Rows from block 3 of a small CTC image transcriber, named by matrix and row number. Rows with one number belong to one neuron. Each number is 128 + 24 x the weight over its row's rms, rounded and kept within 0 to 255. All counts start at 0.
After each neuron's rows are labels from the 100 images, of 14976, where the neuron reaches its highest value: "strongest on" is what is common among them. Only what is clearly more common there than usual is listed. The data: seven-segment displays showing three digits. In brackets: how many of the 100.
# fc1: MLP up (model.blocks.3.mlp.fc1.weight, 320x80), inputs 0-79
# fc2: MLP down (model.blocks.3.mlp.fc2.weight, 80x320, transposed), outputs 0-79

fc1.223 [145 162 107 125 172 185 152 130 134 144 130 113 105  91 143 136 108  89 145 123 119 123 132 179 104 128 126 107  92 134 134 148 156 142 154 129 107 138 146 126 100 160  98 122 101  96 139  96  70 113 157 112 127 107 148 136 133 165 110 141 109  89 111 126 158 128 114  91  94 152 142  97 130 157 127  83  85 138 122 118]
fc2.223 [153  90 170 102 143 101 127 156 170 122 138 147 132 144 131 153 118 142 126 118 114 130 105 149  87 118 131 156 139 107 161 116 113  98 107 118 147 137  99 145 154 130 113 130  96 137 155 134 155 158 136 163 151 136 172 151 119 137 132 103  87 134 119 157 116 100 176 130 105 112 127 112  90  99  87 131  96 111 171  66]
strongest on: decimal point (94); dark on pale (38); first digit: 0 (32)

fc1.139 [128  98 125 175 161 135 155 155 146 144 137 123 136 149 174 127 163 136 156 140 133 114  88 106 131 154 132 109 118 123 121 139 114 137 117 113 129 140 139 127  84 151 175  89 131 160 101  83 127 126 171 144 144 134 118 153 117 101 120 160 107 125 107 139  82 173 115  71 118 111 143 146 130 149 129 139 105 152 108  68]
fc2.139 [112 116 113 158 133 138  98 108 127 152 112  76 128 131 108 140 114 158 150 140 134 106  87 148 151 110  99 179  71 108 140 140 119 114 123 160 136 132 142 111 117 163 149 103 130 115 132 141 165 121 139 109 102 121 142 155 146 115  77 203 126 127  79 112 140 144 134 107 142 155 115 123 122 126 186 126 102 152 137 118]
strongest on: the digit 6 (57); blue glow (49); first digit: 8 (32)

fc1.110 [ 93 100  76 105 134 132  73  98 134 180 177 103 129 110 113 157 127 125 164 133 109 116  93  89 100 107 111 143 106 123 144 117 151 134 125 106 129  81 141 107 113 120 103 111 142 129 139 130 103 117 122 124 104 110 109 101 158 118 138 104 148 119 138 130 120 167 104  89  99  85 133 152 110 120 110 128 166 168 146 161]
fc2.110 [163 123 110 151 131 133 133 100 109 110 156 102 124 123 132 114 102 157 162 120 136 152 144 127 122 142 109 128 126 133 131  76 132 116 129 117 150 110 125 126 123 183 194 136 145 126 136 123  83 117 116 151 143 102 115 140  83 142 175 106  93 154 145 114 138 119 110 143 143 131 121 145 134 194 118 163 123 198 147 162]
strongest on: the digit 4 (81); third digit: 4 (49); second digit: 4 (32)

fc1.199 [119 164 145  86 103 112 123 113 112  95 130 133 149 191 123 117 102 133 117 125 152 114 136 118  82 138 113 117  80 146 165  82 123 194 119 143 113 139 114 147 107 154 100 122 175 111 133  92 124 161 123 147 106 142  87  99 146 133 127  85 104 143 124 125 123 133 143 144 112 131 140 124 143 127 120 142 187 140 124 158]
fc2.199 [130 104 168 130 147 159 133 133 126 101 111 141  89 136 142 145 138  91 131 154 132 150 123 124  88 130 154  82  71 128 179 133 128 124  86 143 131 159 118 154 145 117 123 128 156 155 108  72 101 137  91  88 135 125 110  88 118 124 159 135 142 149 110 144 125 105 151 131 156 118 124 121 116  72 165  97 141 145 135 157]
strongest on: green glow (43); first digit: 2 (26)

fc1.152 [159 124 148 115 107 120  72 135 119 124 153 120 140  93 127 138 114 123 140 110 129 115 110 138  95 107 120 100 153 177 163 149 147  83 108 148 123 147  93 163  93 167  62 145 125 141 164 115 138 129 149  83 130 128 122 123 142 123  75  82 129 112 103 146 160 138 138 135 102 116  96  89 128 138 129 149 126 147 118 104]
fc2.152 [108 105 141  84 102 126 144 115 111 111 107 109 104 127 144 130  77 133 135 137 130 106 131  95 115 184 148 136 126 158  88 108 105 113 117 102 114 136 104 101 135  98 153 105 144 103 142  57 148  85 141 116  98 146 120 152 143 135 143 117 116 111 168 135 147 102 122 132 135 110 143 160 122 146 166  59 127 108 107 126]
strongest on: the digit 4 (60); green glow (39); first digit: 4 (33)

fc1.87 [114 105 116 128 125 170 161  92 141 167 102 107 157 174 152 103 163  92 107 161 180 107 130 111 124 141 131 169 101 107 148 135 122 118 130 131 137 140 132 143 137  99 118 116  99 122 129 120 151  98 174  85  98 104 115 130 123 107 136 109 126 133 112 172  96 120 176 171 129 104 138 141 161 139 130  94 107 125  94 117]
fc2.87 [138 133 109 171  97 181 104 128 150 133 151 115 119 101 124  87 132 110 129 158 134 123 163 160 165 172 105 124 152 164 161 139 170 156 117  82 126 148 138 118 139 132 147 143 102 151 119 124 128 117  99 137 143 121 139 174 131 141 141 141 155 117 156 150 160 136  72 109 148 153 135 114 156 147  80  97 159 118 112 118]
strongest on: decimal point (100)

fc1.137 [140 154 100 158 137 115 116 120  94 131 142 150 132  91 136 130 104 130 129 146  91 149  78 132  85 119 110 193 130 134 138  88 102 117 116 135 166 178 126 103  82  89 175 129  93 135 133 120 113 140 144 142 130 111  91 136 137 127 119 105 111  85 112 163 144 107 152 152 117 134 160 160 155 118 114 151 144 107 149 136]
fc2.137 [ 97 110 103 159 133 155 131 129 156 121 157 106 139 152 107 130 112 122 129  98 150 160 106 113 119 129 138 136 141 163 116 107 105 134 105  97 174 154 149 173 135 112 172  90 153  77 140 105 141 146 154  95 128 175 143 131 114 174 130 139 171  92 139 168 120 129 129  97 103 136 113 132 159 120 119 135 160 112 174 115]
strongest on: the digit 3 (54); dark on pale (50); first digit: 5 (25)

fc1.74 [106 186  84 152 136 145 167 146 132 129 145 128 142 144 138 135 129 100 121 143 116  85 120 142 137 147 167 120 114 118 141 141 127  72 137 118  94  90 107 119 117 132  77 147 163 140 156 132  97  76 174 138 151 148 133 123 118  80 102 151 130 149 128 128 146 105 114 166  72  99 145 108 144 136 107 123 109 136 125 127]
fc2.74 [116 118  98 116 107 146 125 109 117 126 119 131 128 137 132 121 142 121 106  54 131 126 121 141 156 122 134 149 130 115 132 151 172 135 108 111 171 130 177  88 161  83 120 150  86 104 150  95 124 138 111 100  71 151 105  94 150 120 135 123 136 108 148 129 136  99 117 168 164 138 115 116 108  88  92 116 152  88 114 106]
strongest on: decimal point (100); green glow (39); second digit: 1 (31)

fc1.270 [100 134 100 109 139 136 114 118 127 126 141 140 111  97 147  86 159 100 145 140 126 123 140 109 100 112 124 120 113 170 150  90  78 142  78  99 169 100 121 129 119 177 138 124 130 137 161  88 140 109  81 137 148 137 144 140 143 103 131 135 144 151 129 170 154  71 116  84 102 145 163 142 150 108  98 130 127 142 139 150]
fc2.270 [130  95 120 145 136 159 115 134 178 121 125 102 146 137 116  84 146 130 153 125  86 113 157 131 120 131  79 143  97 111 163 120  98 151 129 159 173  80 124 125 119 131  92 141  95 122 102 125 138  97 124 110 111  88 168 107 134 121 124  78 142 187 132 125 114 109 134 144 100 130 124 132  75 154 121 140 100 115 116 105]
strongest on: decimal point (98); second digit: 3 (25); third digit: 3 (25)

fc1.70 [140 161 143 113 144 142 131 125 129  95 121 124 133 200 133 104  91 146 162 146 129  70 113 108 120 121 135 142  96 146 113 103 111 126 145 142 164 142 131  97 118 135 133 137 119 108 171 117  85 138 125 101 122 126  92  76 124 145 143 101 164 148 106 111  81  97 114  90 142 118 132 136 154 126 136 134 180 132  89 150]
fc2.70 [ 74 125 124 121 137 159 115 154 121  82 151 117 133 121 159 150 175 123 149 106 110 129  99 117 175 118 102  99 100 118 162 129 107 127 144  98 130 115 133 140 150 145 118 117 158 148 148 161  88 125 120 146 131 138 152 164  64 128 153 113 140  96 145 128  91 156 130 118 131 114 151 147 154 122 104 174 170 151 113 164]
strongest on: green glow (46); second digit: 2 (25)

fc1.240 [103 150 131 105 126 117 125 131 103 137 113 102 125 164 136 152  91 127 145 107 165 109 106 110 114 123 123 161 121  69 144 105 126  96 118 158 143 107 107 146 158  76 110  94 130 133 160 147 129  88 165 114 151 133 137 109 112  99 125 119 147 128 123 107  61 153 125  96 149 125  92 164 135 134 126 163 159 154 145 172]
fc2.240 [155 135  79  86 113 130 150 164 130 120 127  87 126  97  92  64 134 115 118  97  85 153 160 122 123 144 137 119  92 153 109 120 143  94 113 137 197 118 154 140 147 135 128 129 127 126 176 126 109 145 119 159  91 111 151 141 131  91 144 108 143 121  98 133 131 145 110 117 151 167 130 135 108 151 143 120 107 111 107  98]
strongest on: decimal point (100)

fc1.84 [115 141 129 145 139 127  98 159 122 104 109 129 173 126 164 119 154 121 123  96 124 134 143 128 112  97 117 136 130 160 128  79 129 144 158 139 120 126 141 106 116 160 100 164 156 125 161 158 140  97 132  85 139  96 148 175 150 130 133 110 128 175 153 108 155 113 149 114 139 118 153 185 149  89 113 157 127 173  94  90]
fc2.84 [139 130 136 141  91 122 168 152 124 111 134 103 173 140 111 125 153  89 152 100 121 150 126 113 141 126 136 155 142 135 141 178 147 140 123 147  90 128 151 156 172 133 121 150  99 139 137 144 163  59 152 102 121 106 171 114 156 148 117 140 154 100 148 142 133 155 202 134 102 126 116 142 136 132 125 159 103 105 142 118]
strongest on: the digit 8 (95); first digit: 8 (45); third digit: 8 (43); second digit: 8 (33)

fc1.160 [ 88 113 140 157 160 172 130 122 129  98 152 124 148 161 130 162  80 144 130 112  90 131 107 145 130 119 112 117 124 124 116 128 101 129  88 154 116 191 122 151 125 149 110 146 136 188 112  87  92 123 111 108 131 108 140 126 158 107 100 156  98 112 123 190 118 151 133 151 117 126 133  86 100 154 107 124 119 145 116 119]
fc2.160 [119 126 106 135  94 127 136 145 137 144  97 120 161 118 108 133 137 148 156 164 154  93 167 142 132 118 178 120  88 106 133 125 131 147 130 133 123 124 112 147 116 126 115 144 192 115 161 107 166  62 137  93 121 128  94 124 157 130 119 179 124 117 119 142 120 124 205 128 134  88 102 144 111 114 122 134 110 130 127 156]
strongest on: third digit: 4 (29)

fc1.80 [155 146 126 186 147 131 182 117 128 156 136 134 118 121 161 117 157  70 132 105 101 107 135  92 103 142 109 130 123 128 127 102 158 118 149 135 102 113 113 167 127 131 133 140 141 101 105 105 136 136 110  81 140 169 108 111 137 105 133 111 120 137  67 123 134  83 101  66 124 116 102 110 136 128 126 120 133  94 163 129]
fc2.80 [164 149 114  60 114  97 135 118 135 133 129  76 102 145 132 123 111  92 141 142 158 114 155 168  97 126 119 106  63 136 147 131 151 124 164 115 128 128 141 141 128 113 159 137 123 170 139 151  95 136 108 129 111 105 161 112  73 100 135 139 115 149 108 127 136 171 121  93 116 103 120 116 161 126 108  93 135  98 127 145]
strongest on: the digit 5 (57); amber glow (39); third digit: 5 (37)

fc1.135 [145 153 110 148  97 144 112 108 110 115  97 148 136 111 162 122 112 162 136 110  84  96 151 148 141 124 170 108 104 121 138 125 132 145 141 177 121 126 113 121  98 169 160 142 119 163 106 155 105  80 117 115 159 140 169 102 137 101 137  99 143 176 111 182 124 146 140 164 109 134 136 168 139 118 146 120 159 124 163 148]
fc2.135 [123 123  90 181 128  92 147 143 109 134 113 156 145 165 107 150 132 158 142 130 113  98 125 121 120 125 151 108 130 116 137  94 144 144 159 170 104 129 153  90 113 161 131 116 113 102  72 152 195 132 116 128 127 100 102 124 127 147 116 122 137 144  98 104 164 143 109 107 118 186 112 107 123 154 123 152 104 151  90 103]
strongest on: the digit 5 (66); dark on pale (40); second digit: 5 (30)

fc1.246 [142 129 113 148 132 139 126 140 122 148 144 128 159 103 139 136 101 105 131 131 128 111 140 144 141  84 129 140  73 110 104 129 116  92 102 133 119 103  74 123  78 139 154 140 112 106  99 152 139  80 116 199 145  99 141 124 145 127 195 114 127 125 138 158 110 110 118 145 124 116 149  94  97 107 138 155 117 104 175 134]
fc2.246 [148  99  92  96 114  86  89 178 131 117  96 120 147 105 127 159  98 103 128 141 140 161 157 135 156 139  99 148 144  89 126 131 142 133 132 147 110 144 122 144  91 148 117  99 186 121 115 105 106 148 129 153 114 155  93 126 126 105 115 120 121 128 120 104 170  97  85 157 103 156 131 116 156  82 148 168 137 125 135 143]
strongest on: first digit: 7 (33)

fc1.157 [179 141 129 101 110 160 118 117 153 142 139 136  87 144  86 105 148  99 145 139 104 105 120 166  56 116 140 140 110 141 121 135 151 132 111  80 150 116 155 146 133  97 118 131 132 128 165 143 102 140 127 126  92 102 111 145 127 121 113 104 137 150 106 118 167 122 119 196  94 105 106 165 140 150 120 156 133 156 109 131]
fc2.157 [122  98 153 126 118 147 150 127 119 155 130 168 114 128 116 135 137 120 117 150 141 112  99 158 110 108 114 135 163 155  80 113 158 131 142 101 111  97 149 134 130 157 130 110 101  67 144 144 130 172 141 192  88 138 109  87 114 158 128  83 110 151 132 148 106 123 169 107  81 132 137 159 151 132 114 101 109 116 140 152]
strongest on: third digit: 0 (26)

fc1.212 [154 140 136 130 145 147 119 118 112 123 139  82 127 166 171 125 162 106 157 133 110 111 135  91 117 157 105 106 166  94 133 128  93  81 136 145 128 180 126 182 142 120 111 101 114 154 146 153 116 125  91 138 137 157 100 177 152 124 134 122 112 112 107 132 126 133 100  94 131 145 130 127 147  83 175 152 150 147  94 116]
fc2.212 [141  82 117 133 114  95 169 117  97 130 165  97 162 146  96 110 133 133  92 110 116 150 125 130 109 122 109  95 123 132  99 126 121 120 157 146 107 140  97 145 130 159 181 107  99 169 176 113 144 151 143 110 108 131 141  99 101 150 120 129 112 144 139 119 103  93 179  93 163 140 129 136  89 116 128 111 119  86 107 159]
strongest on: the digit 6 (97); second digit: 6 (46); third digit: 6 (44); first digit: 6 (28)

fc1.289 [111 125 107 147 109 114 102 132 115 139  99 119 153 164 151 105 160 125 166 140 201 132 123 107 142 116 109 128 120 139 121 108 102  87 142  75 124 186 120 182 118 134 102 113 114 118 117 113 104 117 105 100 104 114 119 181 136 127 145 171 131 144 132 182 106 113 102 118 100 140 142 127 147 143  99 138 129 144 125 155]
fc2.289 [145 117 124 126 112 112 156 128 142 157 180 128 145 104 121  89 137 137  89 108 118 151 104 136 128 108 154 142 112 134 111 129 143 153 113  74 139 110 159 155 114  97 132 148 116 153 115  99 168 144 178 179 130 142 154 119 128 144 116 120 145 145 135 104 100 133 177 110 166 150 167 151  89 183 139 142 160 127 103 127]
strongest on: the digit 6 (100); second digit: 6 (54); first digit: 6 (47); third digit: 6 (33)

fc1.197 [114 179 102 112 182 100 112 130 134 157 182 100 173 121 107 142  96 148 105 133 160 108 102 134 117 115 128 136 114  92 112 114 181 126 151 147 125 100 127 109 155 115 114 111 156 144 138 145 110 122 133 175 118 134 118 131 155 163 138 115 173 125  95 103 160 128 116 126 134  95 143 156 139 177 142 107  99 104 139 145]
fc2.197 [171 136 127 127 143 165 169 160 111 144 113 148 156 135 108 152 120 140 112 105 119 150 156 100 113 139 140  94 156  84  86  86 120 130 101 137 110 148 139 107  97 105 106 119 147 111  88 173 154 101 151 160 127 161 122 153 135 136 161 111 107 151 144  69 131 145 145 150 123 146 107 112  84 148 165 118 142 130 144 114]
strongest on: second digit: 2 (33)

fc1.275 [101 132  84  85 135 190 121 123 119 128 151 117 120  91 130  83 108 112 131 121 119  92 116 185 106 126 139 138 136 129 113 135 172 145 128 111 160 131 107 103 127 104 120 137 163 149 127 137 140 114 135 114 138 126 141 165 137 119 173 127  96 162  79 144 176 120 123 157 122 106 113 169 147 132 164  96 158 123 124  92]
fc2.275 [128 138 100 171 157  90 136 124  89 174  98 133 136 100 119 139 168 123 130  99 128 140  87 143 142 153 129 122 186 139 112 119 142 147 118 101 101 108 159 151 164 150 118 114 143 180 122 103  87 143 136 124 100 101 144 125 121 142 147 111 120 149  88 166 152 129 133 149 120  82 122 121 129  68 154 131 149 125 145 124]
strongest on: the digit 5 (55); red glow (47); third digit: 6 (30)

fc1.284 [151 126  93 117 159 117 140 119 114 161 149 164 141 112 121 178 112 126 123 104  86 103 110 135 106  58  81 154  88 101 148 122 134 102 126 121 122 150 177 107 130 145 150 113 138 122 142  83 128 136 119 114 129 135 131 179  93 155 168 144  96 126 145 137 121 139 138 120 128 157 113 123 109 144 125 185 100 140 142 139]
fc2.284 [110 129  95 131 132  97  91 172 117 102 109 129 156  84 107 160 161 154 163 100 161 123 139 114 136 147 132 107 141 118 108  85 159  95  64 103 128 147 144 113 137 164 115 169 106 156 145 133 162 141 143 129 107 117 133 122 111 119 124 147 137 128 144 122 115 131 123 141 130 149  90 171 129 166 128 137 117 186 149 163]
strongest on: first digit: 7 (31)

fc1.90 [122 127 141 147 157 106 113 121 143 106 133 105 126 113 133 126 147 191 146 154 107 129 155 112  88 139 131 127 109 107 144 107 150 129 135 146 154 160  98 154 146 147 146 133 136 167 150  95 127  87 178 149 132 145 130 140 144 102 119 190  84 138 105 142  90 143  84  69 129 173 124 107 126 117 112 116 105 146 152 128]
fc2.90 [ 95 123 146 115 105 147 135 157 131 135 134 111 127 138 120 127 104 154 155 109 119 135 107 156 112 125 121 182 116 138 100 115  73 122 133 199 136 161 128 161 122 166 174  94 134 112 115 159  95 132 127 138 138 127 132 116 132 125  91 155 147 134 108 120  76 117 120 110 144 154 123  83 117 118 196 138 100 137  97 132]
strongest on: blue glow (45); first digit: 8 (26)

fc1.151 [118 119 125 125  91 108 109 128 149 130 124 149 169 116 149 145 103 149 126 127  96  84 151 122 164  88 142 135  93 152 136 156  92 118 144 179 147 117 109  89 154 101 134 135 104 132 127 135  89 115 126 134 135 131 111 126 160 113 112  99 134 145 166  87 142  97 116 146  88 121 154 101 116  65 125  99 130 101 153 175]
fc2.151 [166 141  99 133 149 112 158 122 166  95 117 106 140 111 117 154 118 118 129 135 135 139 144 114 169 156 175 127 153 122 168 122 169 124 135 110 160 131  77 150 131 153 162 120 141 122 128 132 110 142 112  80 121 138 155 111 144 106  98 174 139  90 135 119 155 103 144 134 177  79 127 131 165  97 135  99 113 118  85 128]
strongest on: dark on pale (65)

fc1.179 [123 189  97 108  90 143 115 137 132 125 130 124 139 114 129 156 101  89 115 118 128  87 106 139 113 112 143 114 118 124 148  68 131 137 159 100 104 108 111 133  95 148 118 136 123 124 127 143 165 155  67  77 128 100 131 152 133 123 124 134 157 133 123 127 124  77 132 179 131 140 100 112 121 146  80 160 115 151 164 142]
fc2.179 [104 180 118 139 108 113 113  96 164 174 122 140 148 140 114 129  99 110 111 132 137 129 125 105  67 107 141 150 141 125 120 123 142 112 135 133  69  98 147 153 117 162 124  99 136 104 112 106 144 145 177 112 131  95 130 144 125  94 103 180  99 181 124 123 111  99 104 138 134 112 164 136 156 139 133  91 151 104 136 121]
strongest on: green glow (38)

fc1.17 [ 91 140 108 132 115 132 160 138 121 133 114 137 131 136 171 123 108 187 140 121 144 109 116 108 116 108 156 119 108 131 165 133 141 106 124 113 173 107 125  92 118 145  94  85 113 142 135 110 124 182 120 107 152 165 141 159 124 104 113 118 124 126  65 117 146 138 170 144  88 111 148 102 140 177 166 110 107 122  91 113]
fc2.17 [162 105 138 124  89 118  94 122 140 148  96 120 155 149 110 114 107 137 112 141 161 135 104 151 138  95 158 170 125 105 159 147 122 136 161 143 118 105  92 101 140 112 116 115 185 116 147 115 119 131 128  76 138 129 113 172 105 151 157 132 196  95 175 118 157 139 114 132 110 105  89 149 129 159 127 122 140 139 148 134]
strongest on: blue glow (46)

fc1.237 [150 103  94 131 101 141 128 116  98 139 183 116 132 124 120 162 110  92 100 169 145 101 165 125  90  86 110 143  80  89 156 124 144 115 101 125 115 158 113 126 129 119 159 139 141 117 158  75 154 128 134 107 114 144 119 166 116 116 147 150 172 155 148 141 138 142 140 136 152 106 127 129  78 108 135 161 120 160 139 103]
fc2.237 [127 132 145 100 119  88 152 111 113 116 143 146 171 135 117 104 132 148 143 164 169 133 144 135 119  77 145 130 115 136 148 124 115  73 110 155 144 142 143 138 148 129 139 115 140 118 117 185 106 132 161 124 116 162  90 125 120 192 103 187  82 104 122 157 131 144 100 153 107  90 150 130 118 122 132 119 118 163 114 134]
strongest on: first digit: 7 (30); first digit: 1 (28); first digit: 4 (26)

fc1.239 [122 188  93 140 106 171 133 149 101 127 131 123 101 150 127 112 152 103 116 176 145 100 125 114 141 162 107 123 110 153 113  86 103  87 138 104 130 111 126 114 142 168 107 154 148 132 132  92 148 103 161 151 151 124 161 125 103 146 161 164 154 117 142 120 177  80 136 140 108 120 137  86 106 126 101 125 127 133 150 102]
fc2.239 [126 136 151  78 161 119 123 137 145 114 123  80 139 131  93 142 131 154 146 136 126  91  96 164 138 144 112 101 122  90 109 140 163 134 106  86 120 129 156 105 139 111 106 150 117 145 123 130 129 108  89 128 131 159 132 155 141  71 151  98 115  97 132 169 141 108 143 145  85 126 150 166 120 117  97  91 169 152 142 165]
strongest on: decimal point (99)

fc1.132 [116 119 151  98 147 133 133 138 127 140 116 126 123 140 173 114 120 128 145 138  95  78  89 126 119 126 103 149 114 122 128 139 136 101 172 147 153 108 112  99 112 103 120 134 136 204 128 115 139 128 177 150 141 143 136 123 129 119  98 148  80 120 109  89  99 162  96  75  59 150 133 134 117 141 142 105 145 129 106 127]
fc2.132 [108 116 155 131  86 165 133 117 127 157 163  83 139 122 114 161 110 113 105 100 142 156  97 132 122  84 154 154 137 134 144 144 127  93 140 146 121 127 119 153 171 156 123 108 122 123 146 129  79 134 126 117 160  70 154 166 123 135 155 121 186 132 131 110 142 136 107 105 122 130 119 137  84 141 131 121  61 125 133 149]
strongest on: blue glow (43); green glow (37)

fc1.163 [ 97 143  70 149  96  64 101 126  95 137 113 138 133 110 106 110 107 121 118 140 115 128 181 160 115 145  77 116  83 135 151 110 136 119 161 143 140 131 103  85 131 128 132 149 113 124 128 111  73 125  93 120 145 124 151 155 104 114 131  90 120 138  92 144 140 145 107 142 116 110 124 177 168 126 125 143 129 146 136 154]
fc2.163 [127 149 140 126  94 116  88 131 118 156 122  91 146 107 161  80  91 111 106 142 127 138 171 129  90 102 137 145 144  73  96 187 115 140 113 142 131  65 145 120 124 143 110 114 130 124 138 113 178 155 157 118 118 125 120 125 148 143 184 136 119 117 143 144  86 127 124  94 104 109 148  94 114 123 121 139 105 122 129 122]
strongest on: dark on pale (38)

fc1.287 [135 177  85 118 111  95 189 143 140 150 123 120 169 157 138 110 113  82 111 122 144 113 121 143  83 134 148 107 117 163 131 158 107 133 139 127 127 148 118 129 151 117 117 104 105 119 141 110 114 181 121 136 159 131 131 129  91 154 148 103 110 130 125 161 132 110 119 132 135 135 126 191 134 183 126 113 114  84 119  84]
fc2.287 [143 130 139 136 101 111 142 167 129 138 115 161 109 113 171 139 135 149 149 112  66 121 139 114  90 108 151  95 131 160 144 109 112 132  89 159 138 117  76 104 154 118 163 156 120  94 135 133 108 104 137 122 148 164 135 104 104  99 168 143 129 129 101  91 102 140 151 154 116 101 145 108 101 181 142 128 169 122 145 115]
strongest on: the digit 3 (54); green glow (36); first digit: 3 (29)

fc1.153 [120 153 141 157 163 117 150 139  89 141 107 102 138 154 139 143 124 149 116 130 150 174 164 130 104 111 146 101 115 121 126 161 144 129  96 167 182  92 131 173 103 147 104 138 123 125 126 113 146 141 171 108 106 132 108 161 119 143 134 120 117 144 119 202  96  86 103 150 134 141 163 144 117 126 106 129  79 117 135 134]
fc2.153 [172 133 134 125 150 143 147 144 110 127 143  97 110 103 138 115 148 110 125 133 130 149 140 138 146 144 107 152 168 172 120  83 103 122 114 131 161 127 143 129 149 133 124 133 134 176  78 165 135  72 139 156 141 167 102  93 184 111 111 147 153 107 118 100 127 150 132 167 103 138 103 129 127 120 162  95 163  99 123 160]
strongest on: the digit 8 (58); dark on pale (45); first digit: 8 (27)

fc1.252 [164 181  89 140 153  80 133 101 122 140 136 131 114 106 161 113 144 140  96 125 141  79 152 119  91 111 116 126  87 128 109 130 144 122 102 176 103 147 106 144 137  89 120 140 124 114 114 160 188 118 128 130 141  89 141 116 108 104 117 127 119 132 102 115  98 113 141  95  99 146 114 119 117 165 131 148  87  83 120 145]
fc2.252 [149 146 149 149 113 158 116  82 127 116 126 119 149 183 151 111 124 145 141 150 151  75  92 118  95 165 156 105 139 148  53 134 129 140 152 137 110  90 107 113 123  75 106 133 115 159 127 149 118 125 151 120 139 149 144 131 123  96  67  99 112 134 120 146 108 132 101 123 132 140 159 104 159 129 135 126 135 107 103 124]
strongest on: first digit: 8 (32); first digit: 6 (32)

fc1.100 [119 119 141 128 122  99 130 149  69 129 121 120 126 138 130 123 169 137 135 121 136 129 137 151 142  70 122 109 164 143 139 123  97  93 139 140 113 155  98 145 108 148  96 147 127 154 128 140 128 100 146 122  99 122 151 152 160 140 101 124 138 157 113 143 100  84 118  95 129  94 125 158 148  70 115 194 175 169 136 116]
fc2.100 [130 149 147 108 148  95 129  82 158 155 135  92 136  88 116 134 145 163 125 120 139  76 138  79 140 131 137 130 135 145 122 142 110 154 139 101  92 153  67 142 142 159 151 132 142 183 138 129  91 132 161 127 181 102 131 146  94 106 121 142 124 115 155 127 125 165 129 156 118 124 152 148  98 140 149 158 145  96 117 125]
strongest on: the digit 6 (83); white glow (53); first digit: 6 (37)

fc1.230 [132 144 133 145 137 105 113 140 127 178 149 120 113 174 132 124 109 138 156 146  99 161 148 132  79 148 148 128 107 142 139  71 139 139 133 190 126 125 101 113 132 154 166  92 139 127 107 137  74 152 122  91 127 131 125  91 155 171 106 101 106  96 111 127 145 132 102 112 135 108 170 103 132 150 125 142 151  94 119 146]
fc2.230 [152 108 165 112 118 146 132 111 129  93 151 117 131 144 127 165 116  67 154  80 143 131  99 105 128 102 113 134 139 139 181 162 109  96 151  99  83 101  66 114 137 127 120 117 152 128 143 139 105 146  87 123 136 164 140 113 130 111 122 111 122  98 127 148 147 156 117 177  94 115 104 160 126 113 121 104 149 147 148 119]
strongest on: the digit 5 (84); second digit: 5 (46); style: amber glow (40); third digit: 5 (38)

fc1.82 [130 157 162  82 131 179 147 107 112 107 157 102 132 145 153 147 133 161 141 140 139 144 147 122 134 164 167  84 149 156 127 148 169 155 101 174 109 100 133 149 119 105 148 145 118 114 132 163 106 124 175 118 148 129 115  84 183 137 156 158 125 125 126 142 125 123  98 128 115 128  90 149 136  77 130 123 112 120 134 142]
fc2.82 [116 137 148 100 132 152 125 128  67 112 124 127 131 112 170 106 125 145 151 152  68 143 132 133 133 111 102 148 169 128  92  78  86 107  87 139 132 127 143 122 100 139 113 136 111 130 136 132  93 139 120 125  95 155 106 113 142 147 103 160  71 118 172 124 166 145 148 104 108 158 121 126  96 115 152 125 147  95 103 142]
strongest on: green glow (44); third digit: 0 (27)

fc1.277 [172 115 158 100 137 151 136 150 140 136  98  85 142 130 183 100 115 155 112 131 117 100 162 148 142  95 113 112 121 124 151  39 126 123 120  89 109  96 130  86 111 130 126  83 136 135 136 141 150 118 127 127 140 124 115 155 150 108 116 141 153 116 107  89 167 146 130 131 100  95 131 109 105 108 124 148 117 168 133 130]
fc2.277 [150 106 173 152 109 128  99 145  74 149 119 144 106 130 111 127 171 150 163 113 120 116 111 181 111  95 133 157 129 165 138 147 107 131 122 113 139 127 130 141 131  94 154 103 141 135 114 147 111 135 108 137  93  97 129 168 140  95 143 114 140 142 117 102 125 167 183  92 140 152  95 162 112 122 147 104 138 185 116 146]
strongest on: decimal point (90); dark on pale (39)

fc1.142 [106 118 157 165 166 146 154 156 149 149 179 126 133 120 125 113 143 162 130 136 136 115 120 114 107  99 150 106  77 134 120 108 119 134 126 113 113 119 114 150 127 127 141 137 149 170 114 108 133 111 143 140 113 126 134 147 140 106 137 141  84 132  83 109  81 177 135  90 119 135 118  90 151 146  76  82 130 163 153  73]
fc2.142 [140 127 162 154 127 159 110  93 174 157  94 123 117 118 119  92 142 148 146 145 133  91  80 169 104 118  74 136 103  89 117 118 140 130 118 151 107  65 131 133 150 119 125 112 137 105 119 158 131 111 134 152 146  81  71 116 122  99 118 158 152 145 152 120 144 126 105 137 157 115 156 139 152 115 130 152  98 135 113 131]
strongest on: blue glow (38)